Rows from block 3 of a small self-supervised audio encoder (BEST-RQ), named by matrix and row number. Rows with one number within an expert belong to one neuron, the router's apart. Each number is 500 + 40 x the weight over its row's rms, rounded and kept within 0 to 999. All counts start at 0. Numbers have three digits each.
Before each expert's rows are labels from the 100 clips, of 14848, where the router gives the expert most weight on average: "top examples" is what is common among them. Only what is clearly more common there than usual is listed. The data: tunes sung on syllables by a formant synthesiser.
# router: router (model.blocks.3.mlp.router.weight, 8x192, trained with AdamW), inputs 0-191
# up: expert up (model.blocks.3.mlp.up, 8x96x192), inputs 0-191
# down: expert down (model.blocks.3.mlp.down, 8x192x96, transposed), outputs 0-191

# expert 4
top examples: vowel: /o/; deep voice; muffled (low-pass)
router.4:451559548472508540520492476506568478480607506520467601458583531502421453493499537575489512514513532542532480595488519513535504561514481486567517439445508540476454504523528523510482566484455521496439477386513497512517443515478490536548507541497476451473468453446492519525494448517435537530485558533480461442600539499513501526456500520477519500534516497454533499482500513572438467543501584496484480451476432465512522504501521516477525537460512454525435497514512532482540451465587574443449544529496439547491448525449371547499539471463488480513476506571470518460480489444508502470
up.0:514464609595545474466492446551573553526485520448598494476555453520491493518485563458473461510426450568560574556477543493479458449452507527561506510519460483448533496479519482530462449487481529508446543535405500423601473463489526517529491462486518512366515493465518445492500495494480462557499538515508443473538493564419514498556519519485534494502487472477515487479461456519476505462529497507520510518522463513528526521598449497566452483506485451539518493437531568462528438517516544478436527491508417528465481483497488554518483486520539556526467534468541460531493511431500551451
down.0:512516478516505475463508551510544459542460431581486482481476567499605498513446517457507473472516472552444568414479570472428500499570516465485435549511510507494463521533471403533559485561456496527512476503479478554482534542470453535541508514507481501475517596502518551418477558411537554514440523456440532546472540467496467472513540452493463516538518445475500410511534551510407495519564472499459416482524506546536421503549431510494546438480559547535560457515469531492539514487488605503534521487492499523505516521519443517434484514484522461486517500530470533531500556506545533498
up.1:500459578467484492494446534454529478482486485479507483449430493529488513439476466429536554469584467551465480543587466517463496457485502512504524530525492446538522514596525498586437444507493537480536563509443499489462499417486496498541558496569485493441549428529508481484551430485464467509511523518492613486550498558508424454559523487547520465466515460508498591511541470508482538465456444486437502555479496498496483572529495455533500443456522528637547522514544515501500542488461436486496495472549480481509516469505536495539547542470465568413497449469577501469494529486462493461
down.1:512452510469510495571525412518437448449533516450419532524504453430450530482475625475553468436461496504486529483445564509484498560561490435469509493505495472520505460473429495515415569482513494555513457526437490532473475502474521467453552493542537545553517474495503499562537496492535465441457445464542494469512423489505496519480522493492517520483452454564490540522523604492448506458508488553495554537509549470582478584494473543525480515486406446441446467474511568552490458477542536504475449504409506523525497434529449465445570519534540498558479498469524516517471536489539518476
up.2:473557529494488469429478460540521465478429464529558510515473482553599561582483496536515502478468493529513529519509428549547478478460429463511587495484529468541497477469535491502445520498491550550528519512484456525453501488425472429489558468462508367499529551500462539462553549524483535411500490503436480497482533560523469494510497504537540551466437451501552510576540471553475528527484476492437490497460499481479557567478527548480499575506483401461542549491530496588511485574495510538499483448445546496470434505447484427476460528560469498468553488470512516489550459488467575508
down.2:488544537537550431499352482545499502454542489472527485506487480563493462535559501494518530501507531461456499472451422468494560446505494491454499496569451462440397495560464513544413537431507468502507544480541503498549454495467512536475492483510473584543507457491486564533519515474506509476522512494533497563510480452566503497496504518498464453503502499540518474505516512633508526511499558508485515498547470453517506531556458502518530505497536481464547490582482524542459499439535429489507470610462630555480517423555456470515435451495518429528553507511454471518504541538517534466

# expert 5
top examples: vowel: /ɑ/; white noise; pink noise
router.5:591473568559489565504504485508515519503547542493482467462467567482539466441570488540523485542510515507507478533449518539565524567521484481456525443436467525548525442514476566579498493506487482477473495490493532502495450479422501469484425485508495449515523499607559513513522527496526535539458498539424522442476430518500483509464437601485477519501510486585436497504520481462496455575470461436479461515530453543476498577461479484459511461508623544507448442483444554475474516541541487553575497498508468482493591499533522462451452488574526501518553548433481456490482447494545515478
up.0:509480483493588460496616500505519451536511461480522527639490504537475514472505499524486445464470496492530484495494564501558489561533551501530525578490478440455440491473540492463521531540449501459511544501449427437454507498474549598504488498479460535448582495445521470524494443531535489470457465555492532480512594509525472479458498571434472554520457522494494555437521454435530497467499508523484501570488458475508489577454394562512523513450558522506467500451500549489488496545484501492456597498447454483506490540485551492540445435432545468539500527488479525510501513490429562491
down.0:534502489487560546522490513512529452459547501471492518500544510452413527466480464549536476497570509492557447457455492508600425468461435540509476449561481539484520550515479460464477527484446457504503540492497426470534450475530512567454562544498498512542536468466454591513401494471472461453477488494504546494494513495492566474476560486445520586577464482537522503472502515437463517549496482417474484556470481493410467458503481520489465548411444572493428577464490580467481430518496476467506547484541446433450516497533489465497462482550498501492524574534544486517498511491466588482
up.1:417509487498496483491512501521484535528427522540449457484565499523487502552491461476507532508511541506490553490485532373537537557487525521524489450398471534503522532539495536560468497478499537494550522502496483394471504456449526492490485422506477466490473461485502464472529487497469450507584576545455455493471522537496530533477554416561474495460423517492524437480485481544509529509471556530548519523496523480523497469480494515500435490495570457522455446584523540504546523602563488527524494548464464553492467577438423545522520490506539483490592536473602455478472494399429499481
down.1:504538481489493441497534477501518461529574442488505482549571495422515470480552463524471528509467547476374554491479505554509560455486463543471503552537496484550495533471549494501484530513453485469475462506451494492537578551470363504504498568448514437594457572486487531481544446470465534440525565453493451556493467519535523491513491559559486509484552498500496491453567540468448435565559539407513503562514534488424492542520466516502494519553508457519517512416464470527498517477463478515556502551540472493461525527526553506533481551508517439561479497545506528469474505441473492404
up.2:489525552453541473489481490503508537515483482547494557536484581497426419562497553515447551438449519502545468486548508496465498527463441464565494497450530497460433460426451503472419459481415461478576508436532472492491510518528453471527523545406519471491469536599468456567568484569535527483465508456477528521452528503456570521477482470512502533577461539526581595507466429492531473451529580538473571498479466466456521528507494564489478588504512443505483477465475494505489539545524531486489563523492509463471539543461480507538509539499467501540546499461528487479425482458516573496
down.2:533500577455486574473536474522482478513542555486501545449479494546471428511496549530511497511499440449522477459468500464459551473520532442459533469475445523487464441465509467510496443491524574530574480520528522546530509508506538529414492464530492535479490411450526567528438462482497517459608465498496475525505459442518470418455503497574483466483497423439480433529553527543510548480386530479534487462518441526527552508534489487459589464538479528432510535446534528522522542494509501570480492610544501494535518493535511559497452556574505521499497508488437445552506554424520531531

# expert 7
top examples: consonant: none; vowel: /e/
router.7:507512514519594516505492557469502522456524521482489471515479491520534576443503481547547426502476504517511445500521517465454503467541485466444453505567471495495485482461514486460474445449573559537480499616513462512571475484580504483568537445527503506450535435482447524485451563518503448496448510482518504490478425538543458543527434489477560468510493503499574480530537503450473548426555517528479402567476586487470475560467466548471508497456552484526459446492548508526514491508472524436505429472534501508454535492504531431452403513505520564508494496561549469454499599582453499481
up.0:506491445515446511416471514451512536565506572547503479495524427454481489546599501469423454496466508545489412577552538507507462518436558468525523471530436507513467449474519510421539443524513526454558524445531468464471579429516404513528474492570464540516528473461531503509505507530480451503521437503542493500522530542459498516536481538536549513437454472448548485499466392457519441443576550528530490501458554473510485528512491435539466530513460569554517551562558521507570481507480491495426434494512492551533520484496513464515455459487492476551532499436511483488514502481483558563
down.0:497450478448478485497521533447576529463569482540504501603485470458513447557463506503485497505541512536608546526501476468479490524497469519451522542481485503534556518514390497469557524473496494482447587495482483512476502488477501526544495527446522524551489593501477486497584520637459440556483481539484495500501498506559539570471497533448548470535521581493488431546495528525509499469558539462513560453447490462488515509476459529515510429503544494460494496441537573499423495539468481489414491477414425430443481488459475503528443436509484521445558459465521532479526534528519554523
up.1:495514445472534460545492516487516538533521500487501494487478518559576481463453497558455494441452469531476452494501594473539513513419494489463451480443503510484581522553580517452438553522602509527539528501503496509498482474440463522481467505494470511541512503480487453503544438480489447489466551456541459466508481458441549410531506576492495469543501563521479472538498557485513559514549448483512488474509498462517549448576597490504565454555512488482533465469553507541500502408561582469480528513530483504474495532403471472523432510492529587417470488445398487535556444506497538510
down.1:542505571381556447464530477542538510475496493525443509428480450519551457479427529461490540532448470478485544558546493484496500538472430505492458541516486463523530484555532499498493566505535451497509460518526455432481518498570531482474532443546546517516470418475479514534549523499497509462448522452469490517551463494553448532566495496471409488476549508505461474497414579509546500493537458560531488509406607520576476503444514467487454481498492461586453486457476481528415441542524435497470534499562507547479573456454536544474467510431530525531478465476541543462497507508511470551
up.2:462580529460462543512494463503500499468513443444462461452502468495397497487511491526434479532453484510505488555521511433464530487500482513564473449511540500514543574520494501453536478513529501532435488536466468474508483473484570466470438476528497524533533562488427499492541511471488516506458533456437475479505481497461481545522504546536463462532493469545519502560488546517510532517527510535470444427466642485526482513563519501552534589485538469519533476551496540464437473519454473456534518503490503494455489419526500469498466491473498568449572424533499480446598503645487530622
down.2:523505495430494444505500534492465457483487522499502509497478453521549430537508497397521462484448408524472489492527596543513459460446567579545544526537516561491570514488461557517489518489506523497516498497549543439441439554509432504483508555571535533444471490470509443460461538528514448523523595476524454522572495481457496505422512615535492476480392514449536523492436540492511503490534538476501560448562500426551459542506561497512575516507532517497452458492485448499499448503559515515504527428469460506520476490486486540451475505517520515531499549443502507481398539480481500568

# expert 1
top examples: reverberation; quiet level
router.1:480552518499495461479584499551484499437461496469518498498467470490556461539516478488473525534536456476552537452486497479539502508440561475544495556533477467418449522563477539550516386475493482475511506514488523452525500557556536470485525435456516447524495480525484480411454519454465490525571456468451499463512533479551561520554552452480525546519521448469441552530461543496572498471433487515478539506511530564548525410457509524474473433485488428567488467503510474560512499564420448510559519485475555519507508464453491542604584494533468460530472588428540471458497543490516455537
up.0:496562483522457500542518487487525505566504461474475532520453527431494480471559568516539575617471478513531501509563527468497557518436539575472473496455479470512537434556574496491552438524511494560523394493457490486550549508497454477459561525562473525495486530528524516533464517453551506508526510426396543517480541499443516495504452494458505484494518489518527484445459516480415521540424459506509529519447511472442482468534501504495438490455548496520501528499470498493411456640537509470496412500509480480526503475526518551495501523585455424446474487451560499513426518494461530529
down.0:594438463464502521457455542515496514550525473528577452511491453401465599529466513602497535491512476486477523439429595477517530503531450537448442546501503538538563570536541533432464489470557497502522521429468457494513523539514470461501572551530504477554507422466452480490520581530542502450461481539453519539523502448477489478459513459530444524504497509502507511415503502498424516493482561478486528515556515487521429492540486515452565492495389413446491484541502494544483493481508476441497548537484546497495507500507560556472503491437487541484524490537569576456519487504478549504
up.1:559472507513508624596495472491477543479462520619491433469538499553461487525566439500543533512511502508494534514525525520472507532450510516470512491489539556478518486471494422574407487505428483534472523486499523525506525639510497507488567518513563484499483560547523489520524480444477467492507475572463499483486478475494471451474434457558497527500487495509526530492422525451561561440512492481483512502530502466519403457525536483468541573466472490520506475522471453494498447511453437509505505525516502457492435434538533551455449489554496549427452490497408592438542526449476502509
down.1:476459503518590551544477460452483490556502500496455516493554558446516449588506420541451482466559517513542457574541548458560520564485535526435512410530503517443445456475518515529541525485459522522523439490450482446448484493459516411543516533509584531500567506537496467523514491596460478457467499494473507485470509506477472498448490650503432479453484504537505517544484472512525423463502452521567528488496585518455451496481484531562531501473427518514506467515491509418497459458513482484515514410516455440514584509523466510485538487528492464557523507494467503525492555460541535489
up.2:513492521506506465519538598485450469512484461523496446531534484477464490571561496462483511506457527454514530462527529502478561516488470530575470479504480515504514632459500493486459454474509539522518497463571462454477504533457514503574509470484405470479486400501553616506401492488412549503443482511486464536533528509559499462525556520536513502524450547524491520573468568523572469483508459528460483549494553541489420492520448513538509520537426453512432414511491486485466546493463527571532518438471572498495513478432486491467521544474466560410530465493478461468462536514520524535
down.2:522451517584463484434448501529504526551484512487497559497511512479501498536506491447505533557514470474512514552438490534532492503435524443563516492501470426506549433575521457429485487453562412480514522453445505442463519462540517488515503545585487439487487470406461491501575536543477510502526489614464552510497518526493546496503442531537537508534504443487465551448504458553511531548485481447511516513600466496603497487496467519458515390505493535474459557566530501443540492526518502539468569520491471504523455486523494447465511500528472568530566504477565502465526483440472460400